A small audio frame classifier, trained from scratch: arch transformer.
Rows from block 5 of a small audio frame classifier, named by matrix and row number. Rows with one number belong to one neuron. Each number is 128 + 32 x the weight over its row's rms, rounded and kept within 0 to 255. All counts start at 0. Numbers have three digits each. After the name is the row's rms in percent of the matrix's.
After each neuron's rows are labels from the 100 clips, of 14976, where the neuron reaches its highest value: "strongest on" is what is common among them. Only what is clearly more common there than usual is listed. The data: melodies that start on their tonic, played by one synthesised instrument.
# fc1: MLP up (model.blocks.5.mlp.fc1.weight, 576x192), inputs 96-191
# fc2: MLP down (model.blocks.5.mlp.fc2.weight, 192x576, transposed), outputs 96-191

fc1.470 125:139158111109115127133108141160128077090117179128105136143137076103087099146098107101100157118080136164128144118217112127160157153163107120092137142163136135179187084138169136123106074085062101174105128146113193131139089177130113152172112127077121161139155181156084158116099124116099137110
fc2.470 096:166113112144125140143164127118140147096099120183162091113118147137138088064114175097117091188132169145149174090143128158090161145151177158074145130098140110080111060163123108103086118092106112130140094211126155110131106147131104128160126127074101108148143097102157135129123138116131116088
strongest on: bell-like

fc1.228 094:159146143158144173116120075104117089060116076156084144149128119132133132140133085116153125097098102056116144099152122136120172121128098172091076114138101130112113167092134177082145051147113139118108079072159114188133096173112152141181112124130145091127097206115121103158143138212141172146
fc2.228 082:117148163084157128079169091093141107121132119102093113131138170097144129107174075157143234122092024150117117158166148076104090152105116122197154121143154129193090089092114137110102177125139143136119135067131184097169065188080134124136158148199103114144166123148153111147106056080132103110
strongest on: the note D#; square lead

fc1.485 147:200134098168141156062102148134137111097089025117131145143135117168157141160137168121164116191119127116113133155092099145120144148058150121130066120115122141132138159166171137106121061136113135148185086110104132093154091121125082134154088117117135237093112171120098149140157175161113099149
fc2.485 138:148103105127135159113117124110166144073128037121132108108100098153149151102142165119144105146141149135110106101070150135099096097064124125121065080115137134158071196184114110162173092153177174137131064125137095129115120114097135179156121126136133155140170164135111142131137150142148059111
strongest on: sine tone; square lead

fc1.201 135:146161113176116132076106117177124076112143054141165116124152148151137105114084201149104148142165167061109119115137117139134175123119122078119111108085104136160119153111127127147115084098113110149172138096108144136144045147142118131197104154106136170121105147215080140132148155152103149132
fc2.201 140:145115123137159158155153157078118162084087152168139081111104075106128102084142093107157125139106096178206173093143136101109109098089151124121088086133146070101115083137124129069063118146154114177136152136155141120118153121139140075140138148154173110116130205175098087172149078105162161130
strongest on: sine tone; square lead

fc1.108 070:138172085122110148090115128149088117151119140104076147080111135124104109148163064088152156203096088171101137126198110112126130155074134125130072135184157112194098119171160129180110057169139136133115139077102108166141090141144124074144080112161149134102170162112152131144189153149148136098
fc2.108 061:110123154141128160138118139065150110136145100135156135162079168176140115136143121137138141104126077049111002094101178125136100041097135151191131098113124160090103135124108127143169128108133157136129178039114073104128112122107125132091127136119171049140168121104114111140169156111160171168
strongest on: the note A

fc1.276 105:119157119170140150142125118169149065121140063195108143159154141113136086164084158146169139085153098092142099148089141108130123031160149091084082080071147141147138160141124189113118103133117109137105141090099119116140078088111154149143111156162137171124120144178080146144126138122071162153
fc2.276 091:193150136142098113141164127109148165126114139180113114121097142098162066146137142109088147120098052110191193123135091208181138082101094132135067113131118118121097085117177149089090128144207083125111132075141091130101129104134150107150128132173175127125079184098089114148180095166127145120
strongest on: sine tone; square lead

fc1.392 096:125138131119094173115112120182092116175153159064075135114143171098099111184149087085142170168093102216070123122187061091145129136085113126148097166160165104122096107188111147182115139149167152120115137124118125151130173148113152050120086083134150137132140119105197091142196119146127126120
fc2.392 105:114135182121130175125149121065187093122118098162154148184122134145121120141144087143132118076110080001182126125100159157158118053125130151154140105114124189107076131096137138096167122105085125135088182048114103091117125145115131157103170141122157077134127144113079116109128134122135185168
strongest on: flute-like; thin (high-pass)

fc1.104 070:061146147154140114185079118182128112017098178124080138081150122104124113124108144145118188130105165123128115160156091149179100147116089185119080159123173149162141122125137141143113129144133213102147122117122148135148146089096136124191098139104162189156128140209080121138140101099099128105
fc2.104 042:126142123146075142122124141091155112104103102096106126106101120157102139144168210057153070211140194145123185103140076213127110197149149138148102135064103154151137151109139150119099103116085117135126145086113141143158160120088138092111106133119158121138104133140091129123164176089220112184
strongest on: flute-like

fc1.390 134:192181097153131147068103149115125145095108020127142116109140157169118116155134110102138132230091098128106108110114116127122154129048144132164037106103142120141154166157136122106091063117119135156161078067122131122148122138140095141172100120130151154112119149137114144127167169143152113163
fc2.390 114:109100156123128178080127126103142120101100047132147119140074102155142171119147163130143136108133094117109081117088150131107088059086109161119114106094154148122086179147111113143163100157181183152118119077115095109137134092047117165153116152148142159134162153165084149135084148113146092134
strongest on: sine tone

fc1.326 092:158127145161113119170118136139092103128155164113105135161131110120133099126122090149135137154148151071148143146146099147165126116097114127152159200144145150130097089080152145157151135119126100141148182123124145128110162199189169147104176089100142094118097103039164116126170133175108131096
fc2.326 124:097101182092109129168151109171137118180136150136075135130129088069139120162101115134136131000169074101143165160143168155127130065163096112145154137119136125138109113145135154126113219132147136141077202115113101130082135074098155089060151132176121033140106124070177133121149092139136122104
strongest on: flute-like

fc1.239 087:173095141132096133158123110109110115084107126091115169144136140172177108126111086156124106143112123110109136155144116150055136113113108137116149111159085183144164106170142195118120095106122148127110076124132133203142088077129130190164111156071131136101079105191103065153102151132093164125
fc2.239 097:163032124122164182158136100217135092131200069123079133085115157104116067153120101082143137088138082060094107144090125143137143150066112113127140169145152114126092204141100073122106140115178118123191101132147122142105117118124140133080123145172099143135140077135147151160143132168118095138
strongest on: the note C

fc1.472 082:158157135137153127147065076126163098081101123136126191148110039130166136121143086121174149153176137123094135172124114147066090125144094148114085186125133169119108127136140152104092099123098127134118115083147189113133148141099173119154065183072135115141091113161094122143110168180118167176
fc2.472 070:102156123119051142123121178160112139109132074137161065098134086102154138092118239122077122152177110089137095180143093098104169127163141112119091148107101126128096097111142173100149119139088107144135170124118120089149089077201110116210147124164161156097103115160144139200134112155130150077
strongest on: the note A; the note D; tonic: A; plucked string-like

fc1.294 180:115164107151152110094125113083159145104112061169159108105130099121148147062094166130117129103171126097113113118105143118110158121145120123120117080080133109120137157107130162114100085094121163116146146118113138124166038116063118162185109211157132186155063175196060164146140132119103143145
fc2.294 233:089104148119119109181143138109107135176138205118095120158128102137155135176132034134130126061141074181136149115125172127126120076172154112129091135162111111107111091109130139118124176112168104139080142116124094150128186129143200083060174103194131046114149114093170126132164094125145148144
strongest on: sine tone

fc1.460 078:167162080171092157084130125148128136117128116123137134125138190133127104174170093089117135199083077185067077096175111124145132157085136161139012097131158104159107115180134145143099078150141120119149123095138092143140124148129127074179082083143158146119178130160149114157196110147143150131
fc2.460 082:119134158133132182121144133057176113134128073139164119165106138162153116123147111133123131098116076055131067108098174129127117053081125159123114079124154163136093146122114112128163104108124163134097151031142082089140116127108117153130148154105158085121168128131062109116146150111149154152
strongest on: flute-like

fc1.64 097:147142106205105103110079047129146140150136146137072179114115125105161139119132107147109187131162166136146095119117070152092078118132124117104111141138081096127136075106132117178106128150126104134163083111106139097146142153174164151101117192114116077158151118165095107099105131119103150145
fc2.64 123:210151170079100084084124135122122143116092134144097132140100120124124133176093123115146160123158130136125199127089092122176121121135105127090132076106066091086081141149097069117127122138076162159171057120163065090143133105125127145155159118114122196109101095197154076102097133137155173107
strongest on: the note E; tonic: E

fc1.450 101:115147092147176142122135130110138148112095122120103126147127063091097144113106084133109167077133183089159082209078094080177106101116132090087161144167108099110172126131162157099090117067095129190128135094114129111132147136105138168112164147142134131131136136152073154146141087092123162133
fc2.450 123:121215068132152107154143130218095169138136142049135108156166121136109093100143158144098126170106165130130134095136153155176094107097116110127167107115106089117096138115107124135117117160160092132111178082158078100135200115157131088089110100193113173099092142151160103089146143118111133144
strongest on: bell-like

fc1.81 102:153206158110127171165094123147057078105122152136148100113150108124115048147108150125096112147192095141138153104187092135105131176174094221125091125138156129142100098164140179035135171149081122130109114115158139131107133149149068122153122133155129108097096171126165186138177131141115158147
fc2.81 085:112135141109125142149130113202123163105161142087047096102140098156144127175124135112141121148138118087124050066118132143091122096123082059088135159126131130193117066107062137175083110145133141204147123207137160086111144126134141095128135131178057152132098124190161070134127148117094168123
strongest on: the note C; reverberation

fc1.58 100:069115133131134145134048082166113138071162212095136135157137108138134065120086034089143095116100152113140130100151162150075137144124099150167129159191152119095157128100148115136117081134156101117139120088109229183098123176109143142102101168113181120176123132136087121130102149129122115110
fc2.58 117:136130157118072125151125118108210186091174094105085145131117123127127206130096119160135121100153110092099104124085114138137137109135107076132134199103100100158143104123166119100114122152115146156141132170116113089125132104145176065138127124187124128126100076104133081112104120182062186100
strongest on: the note D

fc1.468 108:098136123135123130158078138145181068105105123118065140106121082143170132177104102106135134136132168106091103108090093161142185146081140141145074129165179146098188078142168137129074139076120170166131117066101125113136202101175135130144100169122150143130113099181109118135077097064098179140
fc2.468 121:130088137169171047174126124164153110146055107097116114075139089125164121133153154110134095125075230101142135153085071118160085126075105143150123105053144109091113144108115071160130126124143155144155138107084096139157093133070141140145160161154142122135168165129103112120173105090153125132
strongest on: bell-like; bass guitar-like; piano-like

fc1.34 104:127129116176134088218130131151106131045139170120135091115188135089162121109119104099118142132115166188161159128156164140131075127164115136124123119096137133111111096130137115124130156073107151065099124104089208150120113072128090143115075137140166175181199109169109103134158093126148118136
fc2.34 109:148126135101183106142125165157169131082174105078120168124098109098152107161086134133160086055148147125104144099055172135148105110125103109145145133089153130149125124099113110146059084103145156175161139100089133033100202156120112144116145131196110157113163111109162145117193188179152161170
strongest on: the note B; the note F#; tonic: B; trumpet-like

fc1.545 094:108128133123137136159097128163144140087158052107083157110159149061133134104109130125105063120151075082102113117097094154125190095092139133199119144142155158181150133070177175138107087110150165132142150068149138178146163085164141125129127161087165079126092123059062118142135149131136094076
fc2.545 082:162127107167075023164123155108095131093161137123143136122141132099122154119145134109125074150097159128102178116136063132179104174225148140123085105090109129047150079144144217150106176159179089126100164122098114102119177130155118084118109105127105078139138078130173127165174085094122142143
strongest on: pace: fast

fc1.338 109:102132129201168176121093123156138137147116077110155130117174163157164123145156147087171128093120128157087135154113124082048115081108104170134183083112148149149098174160128113119093081058117151123125134139102122120179092106113119144138098133144161171112207074165139120149122112037140129143
fc2.338 119:114123099123149090040100145145110106143133101086172109118175124156132137123093141092124117099144164122127192158097154112115114098138125115123176117113143149132079171095103122144123086105172136186125107129100153101095156128141099186163131088210199134107168123129224154098144165156121103114
strongest on: the note D; bell-like; tonic: D

fc1.146 086:148131113142111078162087126060123085110108115141115163152150066107124163128119148154075104134112083169155165136088118128109117149117125145093077130175094156173153119078118159119057143150149152141097052090150126114139141138108179080132055128109204094139145156179133130120180084138144110123
fc2.146 069:063124107133156074115136182149104116064139133160076098104157097134153146168107130117150144080108131157162064148147200146158143117145155062156147190130087146161175095108103088175056120135178109147141070130141111153119141152085115165049139085140141059187133091096172093143098146166111122051
strongest on: the note B

fc1.371 096:097154110154167108134117188135147124051111084142140160112156101146135193108168158132124145187120155072097087155166104116140136224147119145093097142099064138091164128118172129132126039103122122099187120157132153107133107161128086176206105120031068216096109167165107172135088135126084157120
fc2.371 048:122134126147072097110115093102123116139153137169228118119114106135143142105130160127106038138129208180201183157149119114089091190163067173134128136096141143103135085135138131130131137141149113062119104069116125145134124128048150087211106162097161188124178138195134148151093140135164108137
strongest on: sine tone

fc1.418 107:145147170153114132147094068143099136125103088140047095102142127065128080119143155071114147118185111130119146162162047123068085121114134120042134133169122113085100167172119122105111183127074164081096130100131160128116086093171151110120123228129166152128117158150069122075106115124150139172
fc2.418 096:188133081149127145123112156143074137087131155142134087083163088086078086057113158157148129133101128131210119121087099111179133149041184131088085134111170086106085154126094085090114134144102080171172097162151140072100116176157103170061107116077159114137141119154097118146134093121125152156
strongest on: the note G; the note D; tonic: G; marimba-like

fc1.318 111:173164201119101078140137175132179067102152103098129169112127093138128132128098084151118170183129121144112086177202122114143139156154107144157135161169113163109125134119183108085109135100105076127095116129118148156216095092093115186124115124134114212115072116177075118146121131106079201137
fc2.318 106:136145099103114105129160148165106154154135194153182106096104073116148117088100130121101083124160156107156140072157134148127113208156072137074143128121137094151129130112105059059159066143048082108108082131207131128092131163099128151126150168101110164116160080170094161096098145132148163167
strongest on: sine tone; pink noise

fc1.271 108:096162131199118162113148128090134089093098123103052126104121083103155145117153118093134141158103154078149118158204080114083166140122122115163113140156124135153191128111149180111116119071104123105080160095126133210181064118120136153182144143095152101129094089093084163132119085106133137109
fc2.271 110:122168171106147144057163126174162103120126097078093143117057036166143158189136113150085137091153115071113084131158187084082179095179106080101156149104096164162132115125081157157136102203160089134139147151174124184138082154109116121176116127119106135129136133113143157118132144201130151118
strongest on: bell-like

fc1.233 102:126128154127113094128139061107164093125146139101136120111095061154153114116093090110087098109113163073180127194073121166127127167161173095107124154163120127118152109104129138166137085110094161080162114128088184098107142116150176126126112162105124094135138118181071135136067149160129094090
fc2.233 118:150093119140165136051104120093143094125069122137114105122156188200146089169150075105135072132164109104072251154166104157082105117148135203124155102133087158135118185176137160098132129113071105151093102112106139178174108118142122135124123132159151165099100154160140166097158173105127146103
strongest on: bell-like; the note D#; tonic: D#

fc1.187 089:164194148164145160141115099081111081171102142159095143110123117153068157161131093136110130171158118151129141128181060167119130114100112143082116155155086112119165180100114140063141145135078124098057100094136127166196133130104172121164093144094157148189062150139058122054116068136131163127
fc2.187 073:077145109127089168141125104183081150150179126138126148126150094092139113097066135070078135094118144125113119119165135126062183164161170105106096181235172143166168149125187158112030080132139040106095120129138133177091121081102130093110111143121092186157083147076117153128120101207156148183
strongest on: the note G; tonic: G

fc1.200 096:075129103200150095045104126119108088118075074137152130111228112125082080179138105125126150122132179077159113167162156098099126127154137147163146114155157124075142152125084137113066143102143071082136167059092142147144067126150128131131076168103212112116104111138113148177135086087143110134
fc2.200 075:143107139124094153192131115183135151151136137147100115080146159163157056158097239174094166087169094080094143110121079116107157125134151145102132173136124117114104120124142138115131169086082109156109127188079137106087082115062099127184096180132129067102108160113172147166159131115102168159
strongest on: the note G; the note C; pace: fast; tonic: C

fc1.0 089:104162109120087106177136117153081119086152116100119144175220125068165089084089092102088094069130057202103181133185152152115153165107131245132127138111121171170167104138158180126063175051105117097171134115118158158122170137086066092125159150118144153102128123136085142126152103081130101150
fc2.0 071:136084049166103089111101130125094100144094089192097180181134133165082125140084159042148142096141126109142118134114095146162147169171183127136178196065105144099139153134181149114077112088139071115133115073060161112175194141104170140073052173080151138112141155116149179166144181105121120110
strongest on: the note D

fc1.274 108:139154089132108115121114146090098151072129129152068104154138143114171111108115100121129123155092124070107077118174104165150176160132110108161090104144161119133197119169144151126082086128101083082048090108148126183120163183170113166085130159128090139109098138117069113163125094153103148047
fc2.274 096:137128101092087129105138139137153101124095126072146191160104065147130161098125129178092138128160102153176163142106191091121146145136164121087133100125111181145115063113080179171090138133192137182108145159160102077127116152129146070101074082048129041126184134109187119187139143113157096165
strongest on: bell-like; reverberation

fc1.100 083:104145094134154119164088118155112088085110100140143185083160066131113090106115113128099120119159109167154080202148135082103139179124119151107121135175147147099167133129109182105063079159113112099063100107149161115163094147079112123100076144070142140159160133178108128203112094134121119162
fc2.100 030:123130178116132149152102095137160129144085124127134132095115162085157072169147207107092158129126180092091133155147061095105142123136110150113152144096098126038115170159199129095169141117101145119119082126089161163132100099214113183173131170178155163105070250142106163125061136114148084104
strongest on: the note D#; square lead; tonic: D#

fc1.138 091:097123123157087138129139144139114086124138118059147077093159149075168119119090125120062083141115141131125160100183143116080142181117128148142139123142100138109140079159124127124121096059129144088128095089092175163125095210154113084128136149141143125109121129109112129148166068128134091104
fc2.138 077:061140137111079156132128120162160169202121105140130129155096122131082149141121122119113191123126144197090026150108116106145157050048094135122101144157133114098133162128157123154115111160148162147140159171127092122106137060144141107157183133177126199106094153090152107116096114154129145134
strongest on: the note B; reverberation; organ-like

fc1.366 110:149193089148124171096127104118156150148088096126137126119114175146138110149137085118115163176108116120074061089162096154124136158100156159170055111130148107146085131144130122119086097085150092147142153098117074167132137142114130134182086111148118131108134160180162143133193115136173156153
fc2.366 090:126137202129153151090148144077142125153108061159207107146092150143144115104170165108121167129109058111118056128100153120098132086064108186138132101137143149135105169126123068125148107151171168154114136057152066112140109107124121170195154157131170143125159139151060125151107137102149122167
strongest on: staccato; bell-like; pink noise

fc1.477 103:112205178131145148122132015130119143094142134146047079099125079121127120114116105113130181107079147077115087124160067079169147154134127133132084178124144095135152129168207136107137108151123071103133101131163157173125087144063114160109142144119109103103122194145098083173100070155114125072
fc2.477 108:125147120125098149091128171138138084106105099137165165099177116163133160134176217169126172065199067209130126121135186113122158193147133110151154124122111145100042084123112118193100140090160130102185127104086119089130095116108095149156104122110146092059165111129176146199095125130184137122
strongest on: bell-like; the note A

fc1.317 100:146085189122091133209121114123131072134093132145091146142086118153169112149129068087139118147140131086150093148141097121122126115152095154110104162106108177090144098153136152166174148149123138090113117094136127212151175144106147106163075143090124131134139182135098129166154162101124162127
fc2.317 099:082113149174160130125102127118094105108142147121160112148169150139143104146171072075128048097093145094146103053128122187107106091107149121125141158130149097095102132138131140098191139137141082113079137065109115176114182135222189186116129135187153091131076142085147143112168061116144129094
strongest on: the note E; the note B; tonic: E

fc1.380 081:157181143143161084201107148110150129141141081092081152047128096122092142127124132102155140141150181187142165149151099112108103153160087182127139149092114111127204114097160163090104140127084125104072150102087196105195143126159080151121103139167100151116086109168117173090049128084108135180
fc2.380 077:112110110136090080182130085129167120157182127157144153141099210095166152090108194145087114076106161125056139099079109203189130113134191139160164159147113113104165089129124100156116123123184135096141156157035090054077130187165100103086096127131091109114141136094114108212152052140133148173
strongest on: the note E; reverberation

fc1.46 081:080110109121157134113148116133127109117107047087075159145162159084162120108127150119144138091133117143088126138120134168113124137069088161160071130194093097178106162138173141121077087131132138172136155090097155164132133091110150125182131140129154125145133139151070125127182143121124162096
fc2.46 052:119210140090142101096107140150140127075146160063113148110147107076127121157103169119122167155145180175114172134165166150115146166187134150139054127118106147125140078133154140094054149090115127098091121056098164118128155140134138182080093092097098087155109199107147145169161140120148197122
strongest on: the note D; tonic: D

fc1.492 108:106088182095151211073086107146176035107172181114114127103145099151092036173092153157113144072110123156123176112133149106060144146135143148150151220177106138144120144132139147078120097069119144119132109124120196177108052148153119106179091150108163113134134116159167088121133127100172095148
fc2.492 136:125118115067091148181151124128186163142155092076066158129091152149124141133033104182069112110168162094116104152137113131099186099094154089087120162133105141084158132113107128132064115108130156127117138209134102144146128124118157079122114147118128099134117201162178089118166127185132128148
strongest on: the note A

fc1.391 102:180117132153118133105125148107098117050148105130080085127132168112072145121119191150096123113078111156145104145163115120109113158200067130136115109105168149182133154106152108113121136122183129084151117078181133152210128104148156145146081116105149130139176150142108132173137146106144126054
fc2.391 122:138139107130080123128119126174171154107139122142089122084081097157091133178104231160099142152107088139112115120116144137158140111168063102107071123091191151127141092083168097170104152166192153090128193169124127099206083099151157130142131130159099091109104151082141094134076054137128150099
strongest on: the note B; the note F#

fc1.164 080:130101170089094091175147111101153174123123135147118131109176143087145130110092080080075096111098085123166142090202075117092142108105067129122134101141172125115098073139127107109101119184127125080132092177129144174099181109085089126142172217146108090158095100153104105125077116096158143082
fc2.164 087:118102108129100065140128126139103199090151087126083129084131203136129089104089146139104119225103145154080099110137102102136181100143139101115089127136153103124130166107131160167147108118145151106142101183099161161116081146179075189157115162144095140117121121095183108102073140155068105065
strongest on: pace: fast; reverberation; bass guitar-like; pink noise

fc1.67 106:130133111142147153143111090094111126073076130092137130096145117124141085100145026069132088141079125183157156117149077081084117147106115225143075128168178130150126078111154137130099065123113166102085117126158141138151188119139147089136089171164147121147185111100132138170129141112187114138
fc2.67 099:103138135122104119235136166135130131117112146094098099094127101107136157113132082109150124160117115168142181162124117070053123158123146136065140094111149120097145144159108091116119150120123154103110094133161151117115164061062102090069137152161119202152148134137145111128105106099164102129
strongest on: staccato; reverberation

fc1.351 075:125153121175127124174079103112113105119090160087132145105158079119144141131141037153126150148137153146063174131160129091093128100142138147132087129146098178130196121137126177204081127110124112095082128103128157200191135165110137138103119155079088125159084173121110127185121106141144099114
fc2.351 025:091179156146120158067119134160052126091130128153119107071166102152134108152189105094100154142097144145091138114181154161131152137165156130227114159096105113163127194113128078101154139111132094116149123110118145169094141088175087248062116119142156184154093107169058189080099105125109138093
strongest on: the note D; pace: fast; vibraphone-like; tonic: D

fc1.88 136:121136154139145134183122111126140113122098087112116121090150135101094088102129096047159088155104122169118157162130053092088090156102141207091086111110176136097111119167185146122083084134111164095080149124138168135162220092081158106123051169101107140123155103122099148197147144090159113119
fc2.88 148:117157095150102131096102192154144090129133104086079102096159097110121132143112084116134141151155113136130121183118067094105166124112159075093077101113131098177179196151089121134110147099085187096125039123151155146120137116083146135120113147163102157180110133058183167116118124165121095159
strongest on: staccato; pace: fast; bass guitar-like; sine tone

fc1.537 119:174143140151138132192110099144064075110124167126164160153183073105154127109127108168150170084169141163104155104152119116110094113093090141074161194105113162125150059072161133171114147152110142086123148180116137126131077209116162072131099146066163123134125048138182135158146121141131119108
fc2.537 153:097116134134115121177096145143147135203159165078037126096133107117099192185108100132165162118118115112140094187102109071141125102131141079092115123149120112203147181160120141146167221126107152159142082123128087118138163092127150140064121085151132106157111149099190153125118096131099128155
strongest on: flute-like

fc1.38 102:146181156111156177151053119169144139142166110097083160123092126092100112082135129084148131123182131147117097187136100131086151137149115164133081157140141123132140127090165178078109083131093121166108148057178214155142143095108170157123102156105175133182083113187030129113096118111094182192
fc2.38 103:109165093145100157199127166152110190085118126124135131117146085113112142073146128138155031136159088097088116136087082121159174107099176114150140126103087071175109171158091123076095098108105108154147171093099100109096184110134113091145088084121207183122114099111143125092139119168084194119
strongest on: the note A; plucked string-like; tonic: A

fc1.375 101:095134087130158130157087133143093115092111207054089117109147034083157111086104094141153105121140165226115103138127153104120108165136154122157077180198123088155165117040151147107093115108114198098134100102138162144135112160141149155158128176082151157158156094166133150124148082096102161134
fc2.375 088:113122098160105174124083151097202145163145101081098146116102102153110164159135113157130139110147098131158076094113144119114121123157110069181146148135133129126172141177101117099101131169162084157142135103162076169177185132172164132087078112119135129170113161090089158189141137147105165097
strongest on: the note A; tonic: A; horn-like

fc1.99 106:111121145119130130097087116057140101145067130097145136167125104108133133122077118125074150164156121141124139200143077086143152116117119190125148155160123179089120093078118157085069137113108132122070126136133108193135127132150187121140142120109133139117067218119111154195197130140175098136
fc2.99 103:141139081120179144096110110148122183171147072113113131194143150115067100158099148151098126121113121123121075143091130142164145070093139086132134125117135043146103192138095126105120125177158104187132109130166108113091161151120160092116133112199088091113150150103138151111103128150124155110
strongest on: the note C; pace: fast; bowed string-like

fc1.499 129:133129131171151124147120094101064108121129179121175110134164078139139110122084125197112134110141162139143177087119156158111093151152067135108175239076101133135169079070129124146116125140129180080186106159128137104139058213111171096172103141117110156136109085165186123151135122137125106093
fc2.499 167:118097091131146101165085145153120103174158191069052104119141116097096173167085106150167131099136150194147118185107095073139121141152171106064115135140155129128133140148102147132129237114157121114099077132141080141166173123121181115046103088164106106155128118111206146138124107126121101129
strongest on: flute-like

fc1.156 095:098122141130162156081104080213081117111144172116110125131175153142110115149153147077158156082114111113131206096155142139061135107146157117178145120129107106155159135110173116117161151114089150100158094066124197182112096124098122107135169139114195146125145111150114148079108129120157133116
fc2.156 122:115148122073122175088130137141135167130120101129081114108178171121133093152129127118106178130137043088136127136133133168141180103068105099145123124216125128154121171121137087143095102094148122158111111126166155154098127108119147074064143098203064102130141102095164122120102104130069127051
strongest on: the note D; reverberation; tonic: D

fc1.464 071:171149149110192127132088148137151104063122110089113208119174132119112079169113111124153125074127094103115100146122122100073154092124052119156134147136145166119136181105179168105091071115130122153141130097143143182146110102112139162128122151103184137134110113144079098134138166077154177109
fc2.464 064:114140119117099127207118135160108242100198151070072141105109096125128141094115096157092090142125072055119093146078111181127145133097171097136111179151091110163122153136075126072129136116151063174084142125164077085095163113104126098088130123133118104176153117130161092138188121173117149158
strongest on: the note A; pace: fast; tonic: A; plucked string-like

fc1.165 088:151180122150110140164083055154061115167132126135117170106141150115120093168159097093104111105183132149159178165168117133085096155156138169090120111105105142147136125122130148113161155136079071100104084102127209140147095147100128100078114165097122077132156135138107146117116078138102114148
fc2.165 083:156146162085132096101146131158152169136127129089062137118127145099143109130126114156148166134100094089138126159116110111117126092075081047076158124137164128120064147095065066079135146138119148138102082114195152112171111195061186042079111146179091087165148124099158084138110102119148172125
strongest on: the note D#; pace: fast; bass guitar-like

fc1.443 108:100166126116159158163101039161099129108112158165082137084133108124105110106137092162129111151117153143133120131181099087144140159163139156085145142144156093143083097135160227130118049174146106088066145094118103157099077104119132148177101123114097119123104177133156169135087102185106089075
fc2.443 091:198111160132104072214117141157114117142167131158114106125130160138182147096140168102155077129139134174145236166126109150162124126096116162100061121126119129128125071110104088142149161116126141143097070200123158119135132132108132086101170157058154025178118119126130110148138097132069133138
strongest on: square lead; clipping

fc1.332 087:088105131157099111154083098082099109100125144126105099140180115097161098113145075110129146110150120147098132118140092142109144157132168190145090137163096148123154081177163171136101121109125124069069117108129135197217102128152095115115108199086182149132109132105069122189153089132197150088
fc2.332 069:113144125140078108048154152129110116121094102090146131153155120126149075165141134112118147175124111056083136138158108089136175114165171129062109060076047125127130195135128191138144143114105091143092141136115127109136116123074100142085103163073122107101068200097167138159157114123099116145
strongest on: the note G; organ-like; tonic: C

fc1.117 103:140182172210123136161146124094074106135066160114152143099127086104116134117154050098107172196088136123191114164224051100068136118110126119139107110150145159146156166105113156144125144130147121074048161115184104221198118100075152133188122127092136144163073136111102101101139061111148124140
fc2.117 115:104151159156120151111160132164078097168147101067107130137091081140140117178096096086091111069114151129174105144154125146100151136151148118177172178176139102156156103139098137094134113151155053125103183129137145205152163135130114116184133108160160143165104110105120177098132115178078106167
strongest on: pace: fast

fc1.215 109:132201170091191132134068100116142122118096152129073122118108062127188145073158122097180150146115118156104065173125103103130115114102103115158067174119108112160154093130196156117141062154088150187119109138148151123130125134126161188080151162141094083161089129141082087131076118118119167116
fc2.215 126:074212133093054122140122156173111177080124133125165143112205093110131150100146138153134136121179068120099139088097144102158143119151130098140122130119136078167060148106133166145107112098107126145134169113115109073089159112101099101100116083158159167104110162086195100157137095156160169111
strongest on: the note A; bell-like; the note D

fc1.517 118:104102101131126149184089149186111093096082089114071135086123103106089142116131117086165078171118126133159142181104035102138128180135183184068096133103182169098124092162157168122127101142102156058153117136118148118164202102102101122142041146058110159093157152124111162152126162130147065111
fc2.517 093:131127075146101142081105167103120088116120097081111121089148109109136113094149079095161092142125134187118133147123087095107119144085150155099038093141154099171146209144117110120133120129073178085109042084150140157141163134089168136137111200146132144175183129075125171116151132137159079117
strongest on: staccato; bell-like